{
  "model": "multi-label image tagger",
  "dataset": "flat shapes of many kinds, plain or patterned, on busy backdrops",
  "train_examples": 48750,
  "image_size": 40,
  "grayscale": true,
  "crop_scale_min": 1,
  "horizontal_flip": false,
  "translate": 0.12,
  "arch": "swin",
  "norm": "rmsnorm",
  "norm_position": "pre",
  "hidden_act": "swiglu",
  "mlp_ratio": 2.67,
  "head_dim": 16,
  "fused_qkv": false,
  "bias": "all",
  "qk_norm": true,
  "layer_scale_init": 1.0,
  "parallel_block": false,
  "inner_norm": false,
  "patch_size": [2, 2],
  "depths": [3, 6, 3],
  "widths": [64, 128, 256],
  "num_labels": 35,
  "mixing": "mixup",
  "init": "orthogonal",
  "residual_init": "none",
  "optimizer": "adamw",
  "learning_rate": 0.00081,
  "beta1": 0.8,
  "beta2": 0.999,
  "eps": 1e-08,
  "max_steps": 4800,
  "batch_size": 128,
  "epochs": 12.6,
  "lr_schedule": "cosine",
  "final_lr_fraction": 0,
  "warmup_steps": 140,
  "weight_decay": 0.3
}
Rows from block 4, named by matrix and row number. Each number is 128 + 32 x the weight over its row's rms, rounded and kept within 0 to 255. All counts start at 0. After the name is the row's rms in percent of the matrix's.
# fc2: MLP down (model.blocks.4.mlp.fc2.weight, 128x336), inputs 168-223
fc2.72 092 [149 174 134 100 196  84 136  95 193 140 160 110  83 106 166  82  98 179 125 192 109 134  52 135 127 130 183 136 102  79 147 120  91  95 182 109 110 127 119 156  85 114 104   0 117 111  89 155 131 150 176 157 140 146  86  80]
fc2.73 105 [135  65 102 132 195 164 133  83 100  83  94 167  99 147 178 170 158 137 143  63 182 182 130 135 126  99 132  86 118 126 124  89 172  80 103 155 100  48 157 137 137 112 166 117 126 122 151 128 132 152 127 140 116 139  69 157]
fc2.74 096 [153  79 115 137  93 167 155 190 140  63 104 110 188 116 105  86 170  95 146 122 145 160  87 133 171 147 171 160 138 106  94 139 180 162  95  66 172  47 127  93 156 117 203  93 110 122 187 167 202 187 146 139 116  73 124 200]
fc2.75 103 [122 169 131 114 118 158 114 147 141  34 151  71 164 147 118 100 155 151 146  74 119 134  83 144 123 105 157 139 105 177 117 126 102 149 156 107 138 128 159 103 110 110 115  88 107 184 147 113 113 116 148 136 148 206  94 107]
fc2.76 103 [140 157 121  94 111 144 173 170 145 126  99 144  71 114 125 153 155 155  88 114 138 139 111  99  93  94 148 120 121 112 138 110 136 103  98  67  98 153 115 137 168 100  71 140 162 130 143 244 118 148 138 195 107 149 162 156]
fc2.77 098 [ 96  97 114 120 102 169 105 122 110  71  91 193 163 110 138 129 166 148  86  89 161 129 110 120 181 119 148 101  98 109 156 119  89 135 133 134  92  70 122 117 171  34 154 133 121  94 146 104 156 133 173 182  94  82 174 121]
fc2.78 101 [115 200  87  88 148 141 174 147 104  83 158  90 234  86  97 153 192 107 154 104 153 137  85 140  70  84 160 148  56 124  90 114 145 130 218 157 166  83  87 147 157 153 159  98 131 138  96 113 110 105  60  80 118 120 203 128]
fc2.79 106 [113 144 117  93 130 109 137  90 127 110 151  83 116 147 129 112 127 109 100 147 107 132 107 108 121  73 119 121 142 201 153  94  96 160 131 123 132 124 132 210 153  61 169 114 132 160  98 191 110 139 115 177 163 153  71 197]
fc2.80 098 [126 101 110 136  54 162 116 143  98 122 115 158 123  86 124 113 140  70 153 203  91 121 160 126  74  95  85 122 146 140 188  53 153 139  88 145  93  96 114 162  82 117 121 145  70 117 165 154 101 122 103 151 123 102 138 106]
fc2.81 101 [125  60 130 105 131 170 100  54  65  95 119 106  94 111 152 178  96  89 159 191 125  79  97 175  71 122 144 100 153 121  82 133  98 127 103 127 127 122 157 129  78  71  93 163 188 134 148 113  76 116 139 180 132 121 110 139]
fc2.82 094 [177 105 112  88 125 137 100 114 103 129 117 143 127 123  76 158  81 124 113 134 180 157 133 185  79 128 125  63 149 146 124 124  92 110 146 135  88 144 127 104 219 105 133 187 141 155 120 133 108 113 128 105 121 109 152 138]
fc2.83 098 [172 108 218 159 166  70 148 123 112 124 132 138  91 128 133 115 148 149 130 150 128 127 193  98 131 121 139 125 132 159  60 132 153 123 178 126 111 104 145 157  73  81 164 134  80  81 134 147 166 134 133 109 135 152 119 104]
fc2.84 096 [124 103  94 152 127  93  52  98 143 179 175 118 143  95 159 138 189 118 152  74 136 138 141  56 185 154 117 125 129 135 115 131 143 138 190 155 117  95 168 139 115 123 161 105 112 114 137 123 101 124 132  92 177 151  95  73]
fc2.85 092 [120  37 122 137 118 204 146 136 122 129 108 128 121  91 139 128  95 147 128 139 174 155 173 108 123 146 159 165 142  88 131 139 119 111 152 132 123 173 180 132 169 122 129 114 160 125 110  89  90 171 160 128 134 126 136  81]
fc2.86 101 [166 148 153 155 142 125 176 131 125 211  90 176 107 134 144 157 166  95  97 122 155 100 129 122 151  94  92 134 141 153 146 113 148 106 118 177 133 124 116 128 173 142 134 120 147 113 115  98 176 154 186 131 150 156 125 142]
fc2.87 090 [129  75  91 135  86 145  69 143 177  95 113 121  30  76 129 167  95 104  85 127 149  86 124 121 164 135  77 158 167  84 129 111  70 175  90 165  82 157 135 108 121  94 148 116  95  76 132 144 162 155 120 122 113 100 175 151]
fc2.88 096 [ 93 199 108 173  84 165  91 129 160  40 153  86 156  61 151 107 167 110 188 166  86  86 116 139 141 128 150 159 115 137 102 111  93  70 140 143 156 142 180 105 134 152 171 133 101 104 122  72 133 157  92 127 134  69 144 138]
fc2.89 115 [110  92 150  96 118 132 127 146 142  75 118 141 117 103 136 153 156  97 134 123 105 164 148 104 141 139  77 107  90  93 118 171 137 129 142 176  99 112 198 133 112 180 129 101 184 157 120 108 103 176 166 103 102 156 132 166]
fc2.90 100 [149  17 152 162  75  95 104 108 125  86 135 166  89  64 181  97 133 112 108 147  83 128  82 130 147 149 157 152  84 145 161 194 125 137 138 177 129 141 136 185 122 110 167  95 112 104 109 110 127  94 163 140 135 100 223 125]
fc2.91 099 [134 118 133  96 135 106 197 147 199 187  88 102 163 108 152 140 138 143 105 161 168 155 150  93 129  94 119 185 154 116  96 166  91 121  92  66 168 119 115 117 149 110 160 107  68 142 143 107  90 117 129  93 136 128 125 110]
fc2.92 095 [ 78 135  98 109 186 113 174 174 108 120 130 107  76 152 125  81 112  58 119 134 114  94 171 154 164  88 183 153  95 162 120  89 146 121 126 133 136 144 112 169 145 100 168 142 142 111 142  76 133 112 106 118 152 100 122 128]
fc2.93 094 [151 116 139 115 121 157 126 138 190  97 145 152 162 125 204 128 106 147 151 103 108 146 185 129 144 177 178 143 141 133  93 123 144 127 145 117  92 180 112 140 108 128 112 144 124 105 155 106  71 137 135 134 142 121 193 128]
fc2.94 096 [116 199 133  99 125 103 172 135 126 119 108 108 201 120 105 106  70 130 119 150 127  71  75 125 136  90 125 108 134 149 119 153 151 212  98 152  77 140 162 173  76  62 101  88 160 121 142 137 140  99 128 135 124  99  58 117]
fc2.95 106 [135 182 116 178 147  79 110 145  93 162 128 116  85 155 134 159 117 103 137 126 141 102 167  80 112  90 136 154 112 110 181 141 130 134  86 113 196  94 126 153 141 160 141 213 136 200 136 126 109 173 100 120 136 141  86 104]
fc2.96 106 [149 182 155 117 131 151 120 141  97  48 143  98 128 112 164  93 149 124 117 119 168 107 168 113  92 153 110 133 129 109 135 198 138 119 109 129 103  82 145 108 157 108 155 165 116 119  89 112 206 159 204 129 142  74 161 136]
fc2.97 104 [ 89  82 138 107 155 114 149 155 112 157 163 138 124 101 156 180 153 146 123 119 138 167  90 117 107 163  99 124 123 119 134 106 117 121 109 101 154 155  70 132 115 130 159  72  79  91 179  27 123 160 166 143 140 118 105 124]
fc2.98 107 [122 150 139 156  95  80 133 207 102 134 138 117 119  60  94  96 139 160 162 156 101  83 128 186 111 170 162 134 125  94 104 111 112 140  51 108  73 153 115 134  81 133 146  91 119 161 112  54 120 161 122  74 136 103 181 135]
fc2.99 101 [116 142 141  81 135 109 173 135 110 135 182 153 115 151 182  78 130 109 121 125 120 118  82 117  75 188  99 160  86  86 121  92 102 110  95 162 235  99  48  86 143 181 158 129 151 181 128 159 100 136 119 149 168 181  93 127]
fc2.100 096 [101  77 144 147 160 137 168 138 129 101 163  58  55  76 120  92 106 146 165 108  70 102 107 133 121 152 100  95 102 177 107 162 104  87 121 162 130 173  89 143 118 145 126  90 148  61 115 204 149  56 122 121 152 114  98 180]
fc2.101 113 [102  59 161 125 115 135 159 108 111  80  95 141 143  63 102 147 152 119 156 156 122 169 135 153 146 120 175 114 132 101 165 102 130 150 169  91  88 148 102 115  74 120 121  59 105  81 132  94 129 133 176 116  82  70 185 126]
fc2.102 104 [150  92 151 119 125  59 148 235  71 155 140 131 140 144 108  94 138 130 164 128 148 144 165 138 168  46  84  97  91 140 125 147 157 180 127 125 121 175  41 119 159 144 122 110  86 115 101  93 136 139  90 108 157 139 154 144]
fc2.103 104 [145  58  88 184 149 109  89 103 130 157  74 120 143  70 125 126 155 155 124  99 154 166 164  97 143 134 106 138  96 148 129  92 103 108  80  80  93 109 138 148  20 180 145  64 108 111 126  70 129 183 154 119 107 166 228 127]
fc2.104 107 [110 160 160  80 146 147 128  60 168 110 158 131 103 184 175 113  72 152 123 118 144 137  96  85 160 105 139 157 136 128 185 191 154 182 140 100  66  74 150  73 136 102 190 150 123 130  90 123  99 160 108  50 132 131 125  75]
fc2.105 096 [107 165 170 138 133 105 119 114  99 157  86 135 124 152 102 159 165 114 112 109 122 123  74 146 130 192 234 106 102 188 144 148 144 108 138 126 146 102 150 111 123 107 119 159 149 128 133 114 154 153 114 175 131 116  83 131]
fc2.106 102 [ 85 145  86 107 151 123  91 152 133 143 155 160 162 213 172 153 131 141 137 166 136 121 145 149 119 116  92 127 112 163 160 160 127 134 160  99  87 140 217 152 140 173  99 114 191 169  74 119  37 120 102 108 159 129 122 117]
fc2.107 103 [108 150 119 160  93 168 143 150 178  98 164 126 107 152 148 126 117 145 154 101 142 130 135 123 111 169  37  85 153  99 110 155 163 189 115 147 159  97 119 102  75 118 125  65 139 112  94 184  86  82  96 144 150  43 138 207]
fc2.108 094 [128 129 153 117 133 137 131 125 166  94 118 117 123 117 105 171  88 131 162 108  92 131 164 108 175  40 114 110  94 104  68 150 155  90 159 132 130  85 127 121  91 138 164  80  85  89 118 139 120 117  90 177 137 169 216  79]
fc2.109 106 [159 113 108 131 153 183 120 136 144 126 153 156  86 153 130 145 170 119 136 126 144 158  92 119  79 111 154 134  79 137 109 149 105 142 164 137 111 190 119 137  90  82 102 174 137 124 117  88  98 113 122 162 152 157  96 140]
fc2.110 099 [103  84 114 114 124 119 171 118 113 115 101  95 138 112 118 174 167  87 121  73 188 119 103 142 149 123 122  80 148 113 136  95 166  93 130 161 126 130 118 153 105 137 112 135  95 104 170 114 106 158 110 115 171 182 158  77]
fc2.111 094 [120 118 151 133  86 116 154 170 124 147 120 139 158 135 137 114 123 152 132 126  82 179  80 153  61  66 112 182 122 122 127 111 130  93 164 149 122 138 129 150 141  56 191 112  96  86 118 142 139 145 130 174 154 146 158 100]
fc2.112 092 [124 118 161 157 101 117 108 186  57 123 141 149 138 125 111 149 166 131 118 127 145  71 138  82  93  53  90 122  83 158 156 148 202 161 123 125 139  90 123  85  36 138 176 116 124 150 106 102 149  55 153 164 103  65 132 125]
fc2.113 099 [160 171 145 156 152 152 128  96 127 103  99 101 164 131  91  90 170 126 119 110 191 115 158 114 110 111 166  97  95 166  88 117  70 134 119 143 156 159 160 127 173  75 144 161 110 140 101 134 154  96 150  82 104 116 134 121]
fc2.114 100 [112  95 166  97 189 117  96 122  91 118  94 135 143 157 113 147 100 115 153  60 117 211 111 153 179 117 126 114  93 196 120 121  49 188 125 109  94 238  42 141  99 130 120  91 108 142 159 188 155 164 166 152 179 101 104 206]
fc2.115 099 [138 154  87 111  47 106 116 107  68 129 143 159 122 155 100 155  72  82 167 152  91 144 126 137 113 127 107 155  74 168 127  44 155 164 190  63 117 112  68 127 158 171 147  94 168 159 146 160 148 121 109 121 136 135 128  85]
fc2.116 108 [114 136 109 141 174 132 153 149 123  53 198 144 131  82  98 132 146 127 201 143 134  73 137 114  84 179 161 133  88 118 122 143 107 157 156 126 135  53 184 198 157 103 139 143 130  97 130 119 140  87 147 177  98 104 161 145]
fc2.117 097 [ 74 120 139 152 177 158  98  83 165 121 146 155 149 110 153 129  91 116 130 146 134 111 122 139  89 132 136 120  98 133 136 108 145  89 156  66 133  98 123 129 122 107 116 153 144 188 117 131 163  59  33 168 154 147 113 105]
fc2.118 099 [127 132 123 101 181 149 157 106 110 191 121  96 158 170 116 110 180 112 117 120 128 108 182  90  83 154 146 139 139 163 143 152 176 123 106 141 159  75  82 120 120 116 105 110  63 166  84 152 155 136  60 130 188 123 141 148]
fc2.119 095 [120 164 103 107 127 131 188 108 133 121 176 139  81 138  97 135  46 190 130 170 123 142 141  97 149 124 166 158 158  80  92 150  58 138 144 139 187  83 138  79 142 133 193 147 124 137 158 237 135  90 122 154  91  82  28 165]
fc2.120 104 [156 108  91 147 140 130 121 132 164 122 164 163 134 111 141 108  55 121 149 139 200 173 133 132 135  58 166 114 128 157 101 129  98 117 105  86 107 104 136 123 103 128 149 108 148  89 159 133 108 122  80 170 109 128 127 147]
fc2.121 097 [154 121 134 166 106  66 160 100 138 139 175 130 122 173 142 114 198 169 116 123 121 134 184 138 180 106 141 107 125 137 105 112 171 153 118 147  38 130 127  68 116 105  92 136 129 166 112  98 153 105 129 142 161  68 169 138]
fc2.122 103 [109 232 132 114 130  81  95  83  88 168 168  86 125 139 108 142  94 104  58 109 141  89 110 101 147 116 123 156 201 158 120 175  90 136  85 161 149 105 135 147 197 155 135 159 163 121 127 112 115 171 105 125 179 133 164  90]
fc2.123 101 [116 151 166 148 117 176 183 125 146 106 104 105 153 127 116 104 199 150  68 162 131 146 139 145 229 206 137 105 137 107 175 147 112 165  93 109 116  99 114 165 114 135 111 168 144 174 139 133 130  98  73 139  91 112 143 143]
fc2.124 105 [140 134 198 129 135  82 124 153  74 158 162 132 191  82 106 105 133 161 136 151  75 109 121 145 149  85  94  98 124 193 120  47 137 144 148 119 196 214 152 132 170 121  62  74 153 126 152  90 133 123 166 144 126 176 148 145]
fc2.125 088 [115  85 132  95 149 156 101 121  89 109 127 161 133  79  71 118 143  93 102 116  77 168 124  79  96  96  94 164 167  80  97 152 108 160 190 126 155 185 124 125  89 172  87 192 196  69 162  81 104 192 100 128 172 136 145 231]